python train.py --model="image deblurring model" --dataset="rendered scenes of coloured solids on a plain floor" --train_examples=48750 --image_size=32 --crop_scale_min=0.8 --horizontal_flip=false --translate=0.12 --task="deblurring" --loss="l1" --arch="unet" --norm="groupnorm" --activation="leaky_relu" --weight_standardization=false --widths=[64, 64, 128] --blocks_per_level=2 --block="basic" --attention=false --upsampling="nearest_conv" --init="torch_default" --residual_init="none" --optimizer="soap" --beta2=0.95 --lr=0.0042 --beta1=0.95 --shampoo_beta=0.95 --eps=1e-08 --precondition_frequency=16 --max_precond_dim=1024 --merge_dims=false --one_sided=false --adamw_lr_other_params=0.0012 --grad_clip=5.0 --steps=9900 --batch_size=256 --epochs=52.0 --lr_schedule="cosine" --final_lr_fraction=0 --warmup_steps=290 --weight_decay=0.03 --adamw_weight_decay_other_params=0.05
Rows from block 7 of a small image deblurring model, named by matrix and row number. Rows with one number belong to one channel. Each number is 128 + 24 x the weight over its row's rms, rounded and kept within 0 to 255. All counts start at 0. Numbers have three digits each.
After each channel's rows are labels from the 100 images, of 14848, where the channel reaches its highest value: "patch colour" is the nearest of a few named colours to the mean colour under the peak. Only what is clearly more common there than usual is listed. The data: rendered scenes of coloured solids on a plain floor.
# convs0: first 3x3 conv (model.decb.0.1.convs.0.weight, 64x64x3x3, each kernel summed), inputs 0-63
# convs1: second 3x3 conv (model.decb.0.1.convs.1.weight, 64x64x3x3, transposed, each kernel summed), outputs 0-63

convs0.43:132128141117166098135099152120120090145135127136132149138132097115103113149124154045155131114115127105173144164094155080138110149150150143118101121093127142111127113145134131132181147131093095
convs1.43:116146149124113141101144137081122123116170128133114102148142149118148196100110120130122181141110161157115127105169135112115161137154156183134102115157090138145140099156124161114137099103136119
patch colour: brown

convs0.54:128147140097140115186134102125133103122107156142104083119153116137179107095170129085091144132118112142137132135145172138119098128132103128114144141085122098127119144118138136125144114114093054
convs1.54:102092106137146154102123108154115162158123103142138141128151114107100087113141127140167190124148107114140106105127099135157088161124155119122115102128163133147161126147106167135101179151099150
patch colour: white

convs0.32:141148100103121109109117081098135190112122156085130173125126166122117115122175120166095158140109116157131168124135142127097121132102133102126134115125172125124139136165164126141079101120110137
convs1.32:089111130121112113175133147153108130120123121191107084126116056149143133108087099131111151106140121137134075145145099127088117129121092148127130133149088107122149101115153128141129144138158118
patch colour: grey

convs0.39:155093095076103130130143131142133149138131149123148153147084118137139151118088133116151122115125097160101147151156130085093127112145180083104118104137163152112148109103154132134112107156139079
convs1.39:131132139147152140136134124113173122162161105060124062181138149103124117125142139134140098120138144156138121119096119137160133116117087144160151149118080142154115126162100139124153150112164132
patch colour: grey

convs0.56:135111136135116135102119115123133130151144134138108132149162138128099135116112120066083100133135054122122142120144129151134130128143107132116122139178141104218111127078138116121140138108107098
convs1.56:134120115124188126108149142143126130094098113137139093107127112186095134110101104141137166120118150135136095141132122116116139083150128138135093132075117095096192106095130150128150131159144143
patch colour: grey

convs0.53:164141082126152129162133115138147151071128111136129152153062117139112106149148133125131133136118128169128143144123125151216159130088101147138169135148141138120109144143166143130130123130127128
convs1.53:107137153174120128106147157132147098125160094114146132146166127095143173105098169145127108133135137121123157124142137144092150129141126117121142123153063133184154135111083123130085099137106155
patch colour: grey

convs0.60:103156082108134134153129116170150146132111134124119139176149136107185129102105091169101136123103124124122156132140070116172147098116146123134097099152134153125122111181145139108142106116122155
convs1.60:140143157133087117119115159137113109091116181121099117095144116130109069169148112144126114188121113147134114118130126112120126174131139083097109107099168129123117158112110102137119128163106097
patch colour: white

convs0.45:131124180138094111154132140166153127125124149100152133122057106117098116148106129129141107111136111106149115135135089161167124138125098108145139116108105096104109147157097098159124096120156074
convs1.45:121112081154106112132156135123142108142127130118071124042138158156158142141138138113131153089109139113085119177107107160141104144144156152115119126163123135140134137095107162140139147142140126
patch colour: brown

convs0.36:142130132078100139119138144132130119143137113114067125100123111106139133123162125089136122130137100097113136144119129094159117146086174116112118129058112115113128165144082133126127199128130118
convs1.36:177119126148154130149136124140135126118131157145170131145149181118188131132117110136130117127119136140103094137132121126130118132163090128163113158167101108178132115133144125125189059133140130
patch colour: brown

convs0.10:131116114109099143134087086151123107110140155112108148121173160079134127118114160119104137124158115124155152125121149088111128161114144111151150131137123158135162149120164126067129111159139063
convs1.10:126144123145134107105092130131136125144123104123157144055136110156144117141120109172127149118097158167124094133096149114143150124108132145123109120116147124069119128148169157181142147074135107
patch colour: grey

convs0.31:144129145128141135161123104121143111060160069130116146155070161119126126159102133178117093152132116166087140132126126109089158115096119118145146127127135147136143132139175121135095139128145119
convs1.31:116099103099144105075120131094156135161120144115099186133135100150124107132171157113130175125130109099129074096104132149135126141141120139150099126114108113154146111133089089122151144109156097
patch colour: grey

convs0.21:141087085109106140126110137154148133120135147103106181160125133142136132112099158059106126107145131161176141144127143132105141166173081127127126143134114144140154136104159125120148139119135077
convs1.21:149134130154129185147111086118135147130110099136152116136143125092102133133175101154113110142099150132108170094120108173160092090134179124142143161139179152112113143108116152113130117144119122
patch colour: grey

convs0.14:120114116146123163114156123128168095101136131156127183145140122151097126127094113108148116127151172159078125100128136072165116096096138126123128166133129161123166144124167131164129133158150118
convs1.14:135106159132144112154162125126100184095127159107113087161123187140161135104122129136152103120098107120165165144139117162119158158130159104152114123081146113107127134094129113123095113104133146
patch colour: grey

convs0.38:129073111088127128113114147121137174110118149141120167110078123139078117119069115064079112124120138120117150141123116152126145167112097104146134144150126130122105116148126127114089135109143148
convs1.38:118062104152152144151152111118125117112113094110089124182132094135135140102130144145164105140141144121161109141120121131158113131142113143120129127170059119118135115111114172153134143147103078
patch colour: white

convs0.26:127134127172114124124088114124100137133132116121109108093130125144146167142162134149114112126086088122118117135133137093107117194113103172138163139141146098097174112141128054111131138133111138
convs1.26:164119081114133137138151118150136122158142127109150111142114150145123133120118147115162147180138147140177159087122154141136147079162124121115109160113102163159058102127133125110103145106107110
patch colour: brown